Weights of a small class-conditioned image flow-matching model: trained on made-up waving flags.
Rows from block 2, named by matrix and row number. Rows with one number belong to one attention dimension. Each number is 500 + 40 x the weight over its row's rms, rounded and kept within 0 to 999. All counts start at 0. Numbers have three digits each. After the name is the row's rms in percent of the matrix's.
# q: attention query (model.blocks.2.attn.q.weight, 192x192), inputs 0-95
# k: attention key (model.blocks.2.attn.k.weight, 192x192), inputs 0-95
q.123 092:492547502516540407477479506544469461543516574461455451508557447518485517487500515506592521469433483482511490543502580403495494524523513469500477507514495477553435531464502458496555524524438448424499478454490501506575609541610393454545491451469461518435477485533537513443490468466461501499
k.123 090:446506493502514483489475494534533475531508574553474442537560528525448465518523478427538465516443504522470510571529510485436475545496500463481560497510432507504494512526481527506480513520506486425518532462493492501512573487497509558550479468512496438498433535499543551498577479524552494444
q.124 107:480532530448482444516500475524455528568459456468504446507518558485521451447493506421596464542445475472500531552419487566521557504538474468496521514396506513477554537501537399546461483510447486397526517466496524436518538440509500533496505458503490574479534469457437536498586498459461453457
k.124 098:448485501451517508532555512436470532496505470484493451471582510506528504511478400472519500438433508483490462479477533484558444443511512488451574484491449467521512498502503473573508564512451464448501521466534462453496480472529497438614548513473495524459491523582540531485516512531498527466
q.125 095:509507484563500494464489460522518490542460536477504489493513559498460481521491475552501450533554577475524552447545496566530491494505473585466532481501498417509482475545460513538490462508488447512472456507532494509530477478400439471499494549554572460522458502418501529450491483508504438556
k.125 101:501486469582509519490500487540445459513520503434497480435548584410490515537567477513510480510554499502491506507578441526498499552487413478467488488451442446465517550581514449452542479532391468539540484474524466421488503425512467508442543471532384518501483504483496540495493494490552444499
q.126 094:449498429447508483418507520454467494530569410468457507494447509591533448436445476488509496518553463530534440469475439439456493471569522495481495523507510554447464474503487478514502468522479468536463610480504477496508513554573411471580506488563516493515588528546442497498529491530444515431
k.126 097:463489535507471451421458492485484452516544410532589579521498518522462493533478499402436555520482550515508574481546534506492522495515511489490514538475505426494483505477409527510521438501553456555484481490509564485517453546600516576557518535461492552497444493490428463552501516468448534484
q.127 085:473456527482479537548485550483455455469482523471486601461427558479514474488505525487500465518599523518526419663447525510503500502539519448472548470443506513481529534501462555461416502501488480529451534506475517489496510519491494428520483456574464487511511525428456567512598482489554480464
k.127 099:446417414399529526470504514563561580565549449451537504528532443558524481454498512529484477496481522490488558519502434530515555545541464555516552540459487546426484531532487467481464474488451554531430486464567475482530404460534495575559492521519526587526447506488487449538456533525488458473
q.128 103:460510452494484486483561517509514470528522514563530450501578532527493460425460420497438489480557455529551526359563507469538461497532494508532534528511516570509543526497495547527473541516545488474535494511498503601486516491549560500511489582396463502555491529444533511546516452506465471504
k.128 100:511481493548483511511542512547537511566514539469494444501442519516445422481502465527528465618490561516530505473527547459570474483498423496519501510526496491517573514508511449469432531466529519426459528547479504525532535453475506523415507418511529515463489558471533469436491482566522524485
q.129 089:511460520491486479454527475482540412521476521511490429530517505538555542536460538578535467479571494512516556520419476437550453536508501519521473526527470472495449448476510561499460426513488462480557548468484518533510477489480519506467523558484506504506548500538517474583572502539493514477
k.129 095:484473382477492479431456495513452485536475535534522467519527527571543473539490553561507508486578456510508499572485509495489497438520487502503491516567452549501453512450454543463461469509442500490431551482587535497492530501522408540461514487454403478492472524424481505546499506471534519492
q.130 092:494481476506518463522467445524447458584505530486475465459467486509496543499498479509596535463457446453510497539477492417551518556515530519536445573540490503544566554491453456500529574498457421505412435503503477407485511490472513490526525551474531575487493514512511500441536480541515507522
k.130 098:526546535528478515560381514469490462537456448532437492503475571462512490482488474493509494438543464534423448462534541501484476506428546526478439476492455502454485511467491512510521515515513527453476515470475508441507527517515467489568486489562600475485455490426546588491550542449582411462
q.131 085:483467462482546580530509456474488469532412585462545461475552512509519522523520497574501524451562514451508478515540507426541444469537459461492506496470450483518489489429478499589477435490472494538458551454503503450542551478414513551444522526417589526555489524537536455495516510460455563524
k.131 097:467500525548443506459545524492524489526417588524422441437511533475485559530446502561565468499645431481477468512521468526484530498484508431509521472441513449507497482466567574486544543467503538497495533528511484531555567446450475480528459483425500461528524525467515526484555515490532444485
q.132 092:480645566455507478551529456430499497455495493500458493478571447549449461420443474454547461415447538474528493508480525470549527508590590433426423498547517492511501500477541488453506485488511488442558595460462504546449516556466510495505519460426462473537498497527570517511517530471503505493
k.132 090:457494500528498474501448485497465536503458546535553481551554526530451566558472468460549539497539569469562498486486578407395504518489465476477468502495491491544518461566522499541460464485532419470394503456510491572560510474490531485477488508496477433476516529540540502490529526541504530479
q.133 096:544511545531475504451519464531559528470445494445416536495435503485499505503473437573512506543540455518502538500488542471556525494472558501529418517427446452494431427495528509503511493444499511452530563496496512502485440482444491435460532489498473464532511523493570494433537572514571449527
k.133 095:481485477539513484452487500481495585460490432494416438501478492483530452518514505468564508496541454552502463538454442592437543487465471471464459499395447514475508455491501419479517496511504580507473515449503511415518549469501461487570475516485456480477542443547458580493533545482507454575
q.134 087:524424485496536457492520514500508446555551515499490419527454445418457489467499525587475541547581480519546548382497536460455446525510490483494495512496418450531584512480561507477479509523478562477508475559496510501485523503563496439534462420529476493487529498503476512503490507578606501501
k.134 090:475477484501475503572504411544580533465535467472483433493528436482531425543546538453513527552484522461523604525553496586529476496521535479530568488503493527566507474499431497516472521456559484506461476558468480503555498501451495470415536534520488435571464453488529471437472462406487516452
q.135 101:583568445477501481516508450511497472458447487501507486485629439497544467478466515532499506462518528570570508501515491438445517460477491511462489460568499517488491485486537518549489458547481515407545535467505528571504497499487531521491486552424528457526523466586486480458485506494543509525
k.135 104:520467539558471495469486526461490460452498570530439482576496453438489519488468491576510496533488532465472514596466501462532502476472444434522433436515516558538519522491553524434422471504483573400498528481390498517491527480507480496465486451503502482485486512479479544484444439549517552454
q.136 092:463509485583526579492437511538498498530489506507491561542477470490526482532545522503496535509523537508421496684543535478496565507562445578481460481472508545449448568549426495483557581520501417578506428505479477499505525572517515528452461549514509527497471533518474513532410501518496516479
k.136 099:520460505395506501539475523506487507473511523473471509474513527485494536489511514557470503500445473496462471600488490592486527515436506598491546481500428479449443480489533523427512510546458539536495510491476446437494467609563535517534481478520483512542519512452512453535464493420538498479
q.137 095:489570481529494484529529526495507545476469620495518509437525548560496521539501502467593494483527506544484507585531518497530463451468495452510440490539450480480433490489515484578543530488558422429460555473537514542491550496494484510543485511395515443526506512503542523469527466506460531476
k.137 091:472475469479542461536532489481497474520496579529554485498410538495498499540507461493505555546454503482492588469507513552429508518546503526525529513429550526489455488547549452522455467515548529416450530502478507470552448529490550533492469505565526560479496559502406457453464522487483440487
q.138 096:552511527506558517476511524507472508489508433493382559544569530463493518449573502509488509546405486438471545454562550448444558504545511486531488433504554486510537440490531445534528539488535482467456521545457487496465496509515457494473520532468449500521433513470507486469487551534518567479
k.138 100:507516498462515487468473476438473564495549547531414551413500536480486467537539497465501512572473612473494497446471464502455469452551501466559602415482425521563495495482468511469560554507475499511494598481465481521459490576475464494514489517465458487512599466489503520513540482534477537517
q.139 101:516522533450497467465574500517497469525507503503483548459458489566550452448490484415551462521509456528535464430464507552483519478502505440516466472440521467471499472470436477479470519439467509474464502595476512517522495558528544590526466582549541522546592546441467542496570523562551512493
k.139 105:503500463388509501497610517487505477555462407523553536455545483598478456438465510471467471561394532567476555438488514475469498547470559487508490482468505497505464493438507479463502450506540455476479513483478554500524521542593504448445495499470486514556609525460500550514523556417476478469
q.140 095:511515466571442553485486497507560480457513492458523527532550539551497543614497516480563520456525577515466517534490456516531465466537384584481544483486504450544471530490482507535479478458472553528543494517473517465495463430410531541486517488575622524494502489497534516509516451549475460489
k.140 098:561566446492461504468508441536417528441439550469527504435466467554528598481501566554493450439539526508514479484422442505567519450524452563549537446562537530442484502454502515476516436492456504529475483454530523532498472484470468521487557505427480596476481493483531455524494490506549496468
q.141 086:520528522483516418476549498429525541449546489521450486503503572485491532541535471539471484491593542590450454517432454504456514471448454497511503521492538560515500449450532491510482464525571503544493501530534528461561469534506528482530487593565572541460487519479422514514435509473562545432
k.141 087:552499472526560542512580527481503530517416462515477491468470539503514513445475561516529501541458430493489514580515443472514549466461523456520438452475554551451499473488524513600507497422404595498506510513419532490510485560470600572541542561467580532539555481469473470509412556463492544490
q.142 090:486476477503531514498504494544437488506494421528546528502484471557511466495505446486442559504420533526420542527476532406411475499478509542493485503556467516565474533491487567424468465540500490510491496402487495537495467613499503534520515469531489548457530583596448481506508522506476551556
k.142 089:471534542576490574583436480487511476508511510410525553542508504528537447466498488430538511494537594579442533498538542443519473525431512520559477503509464547461411539500550477520481470496523474540520480519504513510456499538475455521530502533456497534560403564443483499504494482441489498514
q.143 093:488463515498474538546451550502560496547440499495584594509490484492550532506497516519453449437526522505498549514512539490519439479495505594512444445546429528530537536502556535473591480465512476557473502536493467500552506511415456458517530457484486456531588522455535486519495598456486517490
k.143 100:551567467490471509491499551506491515450502646476445474523435562424477545493515499515555453510585539509531490547489492520440550548551501483490460527487479437515493486485497483505488498487519558540498490540505468490573544482493444465483477472474486518471468532471420496444552465521532501556
q.144 085:567465546461529548474526542549520479566473401487566471447529528546537494569497535416491493608435537495448489505472501497469525527447498502527551538450495457462533498522471535531532477486559481490518557509499497420513462550478554497493524497526540555509508469448506481490412455525553530485
k.144 099:563484460490547519504523503534472506537523495538470564464522506565487547451495518453587526485449520482495528535462457497515507501480459523562524472488491572495519443619534508519531461492484466490509442581499512503516531525538474481543481528539525452511545529473478496482469510425434488582
q.145 086:471441430481484546552513443493477496528442480411497446490513549577532460518538473478470542470490513545498520545586516544514468423479512524457512542466555500508491517447538467505558462504435638523488459452579496394456537468513504432544478514540499443500422476552429524492481557466566543485
k.145 084:499517473458439470462506482486474568500556508505530477485456489472502510495535429444455544567550514516545497516538542495482496579511494522496420553446516472418533521516497467523377542507559506438529512436527508462550533533505468544489530558467515480525446525516563479440541533512459526509
q.146 090:483447366523463532464538518531493416494557541506527493525494564520541492531501510560467474569504476468520504513470480506524541486521462501560483524488599479509527484459540496503445451483499584503424459541526519415527458508521451592519494445428415610520491573486497490483505503503549458517
k.146 098:488480500436511472468495522502530451452466527457550439516502508582527574510489521594502459423550539531498487526411495552506459463533444601495532490540475542496490583430522532458437458497491429593475488455555486535414404458531521477491471569520425519542549507496497430531529484453507527441
q.147 106:497501485455536542457467580476524441528471434470568510476454494497566517545501517465545527493517424447470471565432513488459505590480470554512435584474551431476526483510558514503506444540556568529557544493503529507458459531510470483484491579518496503525487498502457543572463572567535520558
k.147 104:439442493434508485482444457540437511484497423491487448554550431510489573488557465515473519498579481539454480499528475532508559518541465461504402516484554560570465571680439505508511423567466537461432437513573521476542522527547431513470511494530481530582496520498452509488516564466528503473
q.148 108:510524512431495441444455478583532563502527506569537474460454537471458482542539423445486514568529513451568554433534478474440422560518522536538457456421463455417550478566527575548520501455513487516552566503474506506437496490463469412480436561536500507450498504555541479462513519545491542548
k.148 109:492556532583552508470516520563515503573470519502511560505532520442484494564518501519505492516557497516447534475497523434457528451480467491508496454459557535496436531629514526498560562469490483457413556456511507483497492511495479512428542475458416451550488507459520542542427562493476442558
q.149 091:475508445510496479501525461517470455490471503552522507515553553644497515502505492459455494532495566494498494515562517492471432496517469472440497520526524517500536596462433528496474472553512503543446452408515495490451439514559487510511528554449457527515515516528546505547479494502480524527
k.149 092:528501493456506483485409482498480474489464469481509461506559498514531508504535466517361466412472495490501576547516553511540478543560482582486466533507479511468488564421485493488482448523516468558517442488487540542494467542503508490478557544427533514543512445575534430548449532503514416500
q.150 101:477515526417404422564481456586401505471521465505430539510522456443510497485548528521503580397541505509492481532523464522481483467462511559486523459506472566460483500554543453468469543503445466540465463520565490475483559498480576541494513464496494438457523485489494537534439483438509520454
k.150 097:505485532550538484437541493493518445481484530556468459452552489408486549477513529482546505518481501536494426521521487548485499507516491457517423489464509363507543529518481534489550488487469525447596487519445493493509496459478558461517469495529466502511547518524476548438536508552528528521
q.151 091:569484514466562539507451511509523520529493436492499438364471516537499453468434522490480444570538508501487507498509515422525459565511498444439554574478449471393537469490493547478514500501473477458572582513521538471482465449498493465502544534552556526445534491517462506536499403516478429472
k.151 091:539522484537506529574521524455464542570481475506435540513551524483517516545444500536556518470496511531459526487439485479491560479464445435540603374556526617529455403617522501492482509487527517437462498509482520516512467519484437493535535498495485514538557533486486470503456532446464458558
q.152 099:485533485454492538510464454505432508467518574485544526471472494486474559562504552616547535489679520440559485439479422528466505504471462551443495457539509506484543495458484446547508463480475456498480574477527500510526541472484541446508460522553509496498531475547473486518484492527475473472
k.152 110:547470457509491478439460548480553574490473425491509543489397475581561501523492493537415489501559492441503469413472406544451484475538522461576458505488539554446473470462503493517468438451553509504599529464542566514507428385503517527558459505572516506591478483506466445517494528420479477507
q.153 084:488493487527487584579387520529423446511578444548478585521524500545532516505476536522547471484521571476463460519441452492472536450463505605506538397564513518577454483504473485479547466458542455527521481516455483502465471505513436489474516469565467492449523544473493443521518505499486561472
k.153 091:480478551550539505442430465459497436502515483502495463546513514468522579577494548541485525531565512466507493432504456533480528517488511452476464529507480415500511502463545528472431452522519509466600460492493476506505512455490542471492533485503553530525502425479428498514525526494452557466
q.154 109:447484486451421476505531447475586501401465552490413483521448521435458531484558481516507530477438492555486452629557513546552467481446496509495451542489479512514542506557451513480525520473452568481541459543465447492504508474484494513542487477486582484548458495537505531399535511515540480443
k.154 104:462494472524495498529446547477522471508495632471537477501456506408516540481403465539475532466463471549543495503458535501486505463465461573547454535496470432570505529528532468478491520512456537467549503421519484490514504535464497548537474469480510493470453518485511525466475456541517515530
q.155 089:487427499479431525538441510496584476533466576458540505526492414461501474417469488480454510564577492544501485504565472534455547559498464540463567504482491465519467567472469477536510524508481489450506457532458452568519540463472419514520489495509496468472446469466533529473509443524492513432
k.155 091:462582567487473498474472485490479515461520513513482528553500476509490578474482488492428505464492506482474466481574527524448524569516583478482437470451480450522497410517503500492463464437585490557510476521507517511567496490553466503449481489493459380480548510498499518524547450469569495488
q.156 096:480537466436493484483423443523456548440544491479487489496475541564512504527588530473466491543565495541415428559469420438509531530453536582485429556440491492511456462488513507570507399523483500531531595504459491487474402530546534442561508536547495508457442487482482490530458430580509498480
k.156 101:525463443526501529497492514485500475574447505557441526579492492527485497602529484500497512514508424482433534594454501518514520491493403451512459495552498588530538528578483489438486488421481500457521512436486564466479467425520459468483551475435495519535471502510538496459465500499452490520
q.157 083:549517465476468424550482569467476474485489464553400431508388510523518537521445542487606441434512493473540459457456458526506456457536509519521527509425509517470559548492521420549524496475501511438560510529447518501532530463504570452497555519529543511487530503517452508482567464447484448526
k.157 089:441506507456510483517563513520481541517532413510496512477480515442480462551457543474532496536544551543532525446499451474448534476509508387477499447493567490458572536581502503558503440544543534455540466483465456517478538564504482550430478451478551566489478508481406500541502515498511443520
q.158 091:505523536513485454469521488471482489497474412443428538560529433463545529420478406488521509478566469474544493528506509438515528511499562518520482474452528535458491540510538466499564589504417488518480497540540452499467505473517509470485501541479440526525449537526443419490553547496519547508
k.158 107:495531453584489514504544469512524513536503498479440510507422514408478456498452497533557455452583569513517500454524531483537488491506558457490404482477447434564476482558507499541471506481479500511522438525452507430473563508483493506477558493533500492448359472475486506513530498526555450516
q.159 084:498482421498463527529535573466499595469556438481482484520467490518446525482486481389542552573464477500499459485536560443580524494533473462437534539487537543483533507614471552538520512503467526510503524501463490512460514560525470509512462462532560513461501550522523425503496573530509450526
k.159 077:500548505617511493537548461513505539552490484446465497535479412473487482495511446487549517438495483541540515432451521532557556456401508470503512523471490530472480477497518481499499618533530484512464474564567510455491538493494433507487512484579478449484573484417447433536467475507506522486
q.160 093:489494489465520509527570491507524504540528519524546485483472570543491454492486483504527499516483490509525555475509488585517538509482606524525509593496581455508561468455515516488458453485549625493535504501465463514536512488561510494593519489542535481551522478462476516475514551480524446463
k.160 097:500496524427506478577530497509455501549485570477491544486513492576491487442503474442521495503531442504492558488537508518547464568518548517494471524485566573495493565485499435555463457518510493480448468506541502491515545443483420617513515488467568495471486515493491509542541494472538365547
q.161 093:567501477529507553491585479545450471484471485500497461535457494449470445464451540567520433491512561470508543503505463503543514470510436565525460439558556460484494484437426502497497498508458504538485478551447528498428518544483501528391513532490494546498613481467506545469555514514520471486
k.161 099:500550451425451455501579543498517517499427559456562581548541505561544505447538517489521449496464535474586502434445458488494472488497522520507545449549538518524535470463456464495477472480485511539473535480540494591486542490443504510520523517421459583534537482507502473533534515442478502489
q.162 093:488482499534533481501547497540480486537495489578473596523442501485463515448487473474487518513525547543552402530470433476491472459474473488510464455509490514450390559547444475526544517534457490619487522548473455533491481493481467598498476542506551481460470519499565503549468514478487489463
k.162 096:506558517495478467481459498563499455496473490502476472567513499418468529514476550462567517415484481503492461445485488525533553510479469477488466489469475426500524516448532525453532511496487477555594511561484578469501480482413552467469508469549528506444500521459452552486485409581559485532
q.163 100:473550494534483458525499440474456490531468496527490468524573475479501543595475527595527512331599529383524503478494409517464485493568469470500504483542540540471624535527491499495456487521536489542494506434553505568547549427472490510504478527459476525531469497511484462561509524498482521525
k.163 098:542514472544537525461572516491492517474504419517547465505464475545538459509508537454480444540617533483516481520483456508447434500518519459507447504475505495521472595494517528534541364549491513530516435456559505528510468513564534550480510493523532531549402524525480517554481525484488476537
q.164 104:522478484451504494481563443483498449468543521518494417497527517493532549459509564612510500465589514494509520464465490561499531500514559539501498483506447510547540458426491523533509500512401496454511567439504527499468507500486496465492496563583510491515496452438473534494529459648535525499
k.164 106:504514519524456506488505515452507540455525529483482567551521509528495544530474522569494511453507542485554448455556484499521505464519525488496491470529459537532520504486551490543416452467516518510445501461478547581497566475499578496461489477446568485512471471526472462462505555445498472447
q.165 089:441501431524432503537466492499472539466528490461535466456500472459468537527460535564492510485505485480588477512587464586451507534495557496470515448516523438501523551471542478521486506497505472606515467465579500503522564446456456508526474493492464440468456505542475524509488492393470546501
k.165 088:462512536421495527473451540531503459503536452535502436505558462486476535475494515507469492580587572519457490446549490478430494549565491538506508528460428432483492558429578530492548480555552536376581559466521458452470491475526427540489482501521454498504522510554487526483514507429537510480
q.166 092:506421450445429568518490511538554502519511413496465575518488512509538492533438490468518525503497435557463451604474484571452472452448514467461506529524516523500456443532491491474546509562468540518480494508476482503487495548476514498512497517549496584473518564550501536573438528543572471466
k.166 094:538539448484457452527447487519506507433490500481483431500459490460524506450476546533539539489597424516520438523431464535498571506508471544436455591480475540469559563496496430376474437504478506450538540472540501499501479432496491520558548521473532511500514491485406558481478469462546503413
q.167 087:492463496432553449481551565503511453564504452526498508466516499489553551520465566505510476467488426474491512483516441486446484551481517525527483540460504496448604560526427567439472485516546592589476483492525484521479467494477457490517540468500469547545473495440511480535476511481557510535
k.167 103:468457465532507509502517479559478404532499467539488494562589441525518554412485545478516500432498526543529504490486458483467525509518511482525462479448522431557472545575519541574484445515483502498437414541508503489551556495500410486454474539474483487524523517472478531516546502497565439526
q.168 098:453442486550503473536481461486479499654561521454515560469504432578474467526513518427536542484515516450498469485541419503467487466471520426525541534498483568489524523524441495520463520491536502515476499498529544465443579506490517497563473491464504418501428553488487500492470452467523568508
k.168 102:531571564522527530468499480461464457540465475500432532498543537478463515500535502373503542504530519511486462563556533510472507532498447472510481430427453458480525506466499495560520503551474504433587513513509504407491487438484487463529526532551568473483501507490514511462479488559520554501
q.169 091:479454511570475544494483450472500498430507562465429472522485471464493516566543584458432478472520477475476471523528453537522500491460446538496534483549547562543476522518576484515462475512509568499545481512540488452472489519472470536543472470447548529491516486452594517529467386578505539443
k.169 095:551500470609515542453476514438547471512494588479508559521516437462564526547503536542519486465488522463528505538560455495469508562556491477572470529571478451491491488494489503504476492473530486475538484516554490504454501419430460432496486538497503530513366514548509458522511445564512536518
q.170 089:476468474564471480507545587488533561494477442502492566519566503491531551520418453459560531536487468497551509477462481439522459480469497436476498437478446582553445562457551497619470461502526468480501501454473465532548470442443451524512534402483490519487498492579569514519517570490495511516
k.170 095:508562480516498519491487443535566532460518394487530457523530487464487452492517557445497537503486589515442513568518499464484423450487503520494552475475549480490521491418483507519516504421514527585498537541527502422469544555545533487544497582536524515457473514520480554511496487471506466508
q.171 085:506500541584525507617448594500467446473478504489499567566553521471446533514504456453506517495474575467494511532555442474539455492476602518481494450497501488455460530582542553466577482520588520538526488524487479515508529449467528453521459502486466493512440492487569503484541566451480506524
k.171 086:537576464578475550568494500531481563467492471486551447418527529514510515512559517468470500543504556554453467460547551444437473459471528477499410551449492482468516493496527498499542497533468448466487461491480460448427560541495496476442512489512476464488515521495507537476463473546555526577
q.172 087:462523479483539532502487472479500493531506462488446551545552538537511443450471444411508476463498575552453486486466525432497508463536528506442492513532482536581496504505575443506507490502508485434481489458474481462464469449466472497550526529457477508473377536513500438538452429553526483475
k.172 092:539476526468472463485501487455468497490490413511479467497393550482520481530472500468480529563447419520483508600511519514473441520457430484477546558496473510442462554408493529404502506519542564502575468412510528495509449504536462491519490534504501516486518515515489419497493469539447570490
q.173 083:471455476547435485545543539472466449562507537461552559486562436519476555457439517460467457426513525578598470480568479545515437517505526507448501445451484541419511520492481470481464512477464505521520418510522569533477526516421475538505489479458468526542446531452524510424450451387535530460
k.173 091:481572537486512462537543538485518492468519561485562511484533563489531468507477478427473451540521602518556536467497519469455477516519520538508471496508496409476427491484536507520455442461546468540497497584553438531476479532498462491476471567480493475462510515522474475517534513503543573471
q.174 090:559513527552486510546508503507424482441499495502474573520492514500527494478534487547475482497631594422489457448482459438517462480535428530495509449506534552467427495475478528509492490410487460565553482509489531509499489574468460483481534505477510540487507428531511492494530525518492534513
k.174 089:502559534505503497470493454551530547554437450487583497537488434459547438524462464521447453531549577450537476487480477406467456518528520535522487528574503509535518486503519491465404502487493486607522523522509476495475584568425527506422594528493530558544479527515483472425463485519428529564
q.175 094:510529500552547466385501542614508502462526533507511528534491528513525499517536462544489477570582535460402556526499514469456497466499490542524549471470471513489386486452544448442472535463537463485536563526519493470477489573574460513519526533492439474474537538443474475458488461483503541485
k.175 094:520414527594572508506483535478553562516479470494457587463471571488556438493491473521491509550502511496512514446515541526489482492509523445521441558562488555549470469541502457452543438537526535564506525439532466490453462504444497450457503496555480570528546557475480447495506486549483496505
q.176 094:510540482450453469443434493535499485505479415561519447518535507515504441553516460442604525464464435492484533552452518457461548562496513457550529525455508450536545457497518497510476437447546479456499495526523548547523526552471460571442481503518527435489428487516475543521541551592514438536
k.176 093:488523512480508485455544485442420502531531416553420479519474482549428477521516501451568490583445460524509530555491487481559458499510435476460494471459476545476549567486486497482586482529489519486445484476490545463497521541597477485528498515554541513500493472500493560577490503513508533476
q.177 084:440542532467470507446531496526483538600423472395590551513485518561497495499523461435468517504441485520505565479496403522531519558518482529550486555472563499432523516507477467506441498500365522532451439490551527482433482459534568535500520481480501609509546544486571480561509489525495455489
k.177 090:495491453475505469558577428512465534474459552487588501505440478495481530513573498489535469462551553473482534553499524526489468475456526554546427530519530536469469533488458526572430430465512464575469514500519454540491515468507460531547469457498487468523558536435535537466488531489468475464
q.178 094:581545520489471529455474521449534494427457474535442521483508455443528463509538503469460489563469494477456538534533557441460494515533444479500435510447518524504489515519531517489553507508525505419526576510497559504537493589463437487500467516511509516438526522500495385537443404488497515632
k.178 100:531470534522540509463500468541482548489506465463452534502423499529498496616492467542546480532500544495514469522475478464549472448486459495535545465552479495492477455523485560482480562494539569534487494514468490525519527567494495484450479473474489467470456445547495474532462513525495471439
q.179 093:545487459555495520491465548538522498503551502506485529487491449466508487506466514441533530526449507469462489511461486537498600531427491487517516441401527485561462528580433517445540497520490525466542544515430529487451489496507478523497535484564483517527527492435472505534528581552554586507
k.179 088:520469524536423534471478543494474476489551504471518595573589483428507541503527526478568480392475481536517560504475403475512532480494505555522512514456465439563471533547462521531465529494475498557454496594498505517460485425502524425496519543502554501476506481462491485564516536478506453493
q.180 101:478517475424507502503529515513538528531544467463538491493460544487500548520540483532486496573530571524492503474462545523476500525541505493433469539469551459462505537607529543475496491498462585559499583478489505466475475481541441474532493440492442542456542497483485464515484514510560448506
k.180 106:584393435490493447530486578466505510515506467452461449527519499516529453417530513608540539492503460493482528490437540545540493508435486553528520563509464529487480539527505479442498522551536527488407507509550487530476448463545457526470489552537503473525489481552507480474533554464494461504
q.181 098:490484510444574532510470454496472501509522463537609464518547450568497463529502598416474470514414541505542514423493507452469539486440489475474528550532488520480532488494485477558439410455525426408483460482556489473495526590461501510468510485444562491483504479485456543542515561524404520549
k.181 093:480528462450538506448564480439522476444546494507516507464514484575469466536507521493553564521420466480524573443583470546564506494521467492483667385516540520516538479451418543530460550473559565437558499481457511533498467521534498518506517496544490493540538414531518533496572526534456541523
q.182 081:451466469432474512462553492591500475474425462556567481508459467526506443443508505386523509494483495520579497466544581456466468512453467439463508483502459484500502472488482486554479482464490494536461426540471431526518539573528458512461556498520550471500585489526494457489427504514506474462
k.182 082:463453517532494497464526537504470516482535499541478611509472508504497518539517516514471532634497522532612551501590493499509472484498498546482571521478506503473522447563521535467513620495516499420530500463542502496540535527500553477468487441503450488522509565546445543529526511465463501525
q.183 087:457433584486473432444492496529483536448457520530517536493486480464501555481507512528604525469510469526501493531480509504470432488558526453502522466501455450443449522559546573586496548490484537531534452536511444532510509440516490473552476566499488440506458523543569530489467540414488437558
k.183 085:492533517426488496551477523457432521414504482577500437425546530447486509494560503476491520585528578490517496467512533515511507469459475471499421554516574493496512467539512560433577464539490506501417532434454474454509504522559513560453465465488444495510503487521453608507513475581589513538
q.184 086:541492598545430569523497445555533470494520512454488479490435512491479510482530514572558510510565553506512631557467437510461446510500494511468470411487515477503577520476572486471522535488482579481510488526463458454518569528502457457531505427527615515510525530493508440510433432534539483502
k.184 089:532501508577533453468471499466512530480565577465474498459434465483548531538427536470490493471518449464517440543514494453487485471499453498538454553507491450553540506519528576469458500458508542561474431583478480497522567489415402514430557529432499502486418511466463525463596453467510441499
q.185 093:484519521555523529412566531495464453558452511515583505558565479571476515520434499450539518472487559476528546485451500494571507486511460490505587470542502456490427475503489532589515507461514403580435528484584512528527493442520435518486502454521469511499404515430550461564483562515453459491
k.185 084:495474519434461505529522444488471501554534471469501519544508562551476437503506501507477548573572492455543472479577495512530476498504485522501513517498472510389468410471468518540463544533564483487461516514479499484569505510530538581470501507545464497561500590475564445558520504522457548532
q.186 110:503529496426570541505587480516534518547495448499461478476499471541562490450439527529524505529498503531513525517482493442543546500531474483481460529479594524445521485511540540494444416457477573473505517450508511480515505523476517492475544469506573543551559484517443411461484472545514484536
k.186 113:549515494472540502453491526404512566492546508479493460514504415531536475500539504463533516466457447421521496542462473500552523460503449566452619522466550557499474499576506521605429587481484523505506432569509491496499525477514491461504542548553608493481519470489500395551517509547443505491
q.187 091:493455461517500476513547544500582559574481509455502457481407511497437447491494463542478497529433480520484463440553518525548452561521461480439545479464502505532495440480491459421404544505490554490482509480464507487570481548421498514517487493530550508521517544502471464476443431486479474503
k.187 099:553503532523487522583456524519548535489484554517381472445495510466524479540498463517511486483537446508496490553484573524506523456514552527514575551433441531470504530498515462467512556477512505556502526493503489474491551540537518510551483499506527432449507530469536444512555509458566477496
q.188 075:553495551413444515499460471494445474481482438501489530501448553422522439492473477614450409479489481485470486444529467605501459498498561530498432474529474435473585522538459501491511473535470559579513465513482443538448567490541479522474547531452547471484519443484545494530501481522503506524
k.188 082:535522470438437452466511514478519534505513477537575518444427513499565541467482516524387463524557514488578498481518459461505502481520560528475502449576472497504511493411527575502545438504519430460456505503454545480519524535530454507477524442476496517462471463492441495508445491467479495535
q.189 088:516503454571512498454495483493531471603505477496589516441548438580452546564498492465470480511484513470529515566518500454569492531510498510505490550567544441506510511460471499531479499485602570532495414533546501494518520468518457488491522470509478507539401441545521527494427548489546537508
k.189 093:524469570436514469518527516531424474493493517495541520536589441592469509444507513444460514512498498476484456512434485469514430536515517532485440515507471512506444490463502476548493429512459474515476481519474477602519481543575454497534524529453461473504453496540605516485472471494524450527
q.190 097:521468524430509477456503518516528391536503537481517543509524541517514503478501501538518430516451515569519500491482593494534409561519516513474442581530480486446417481465459470459471515492468480454557448496460527527551458543495545477496483503405485492508521539477510512477502503481515460505
k.190 093:399517530409514457529568483505460491503509568497520505501541492557455499485500466558426480508495588449512532571394569514584491474549483571494548525550504467572506521506474540531447558471472490493418563486547458555535482570562476491495523494457437481496583492513545537463532526478531467590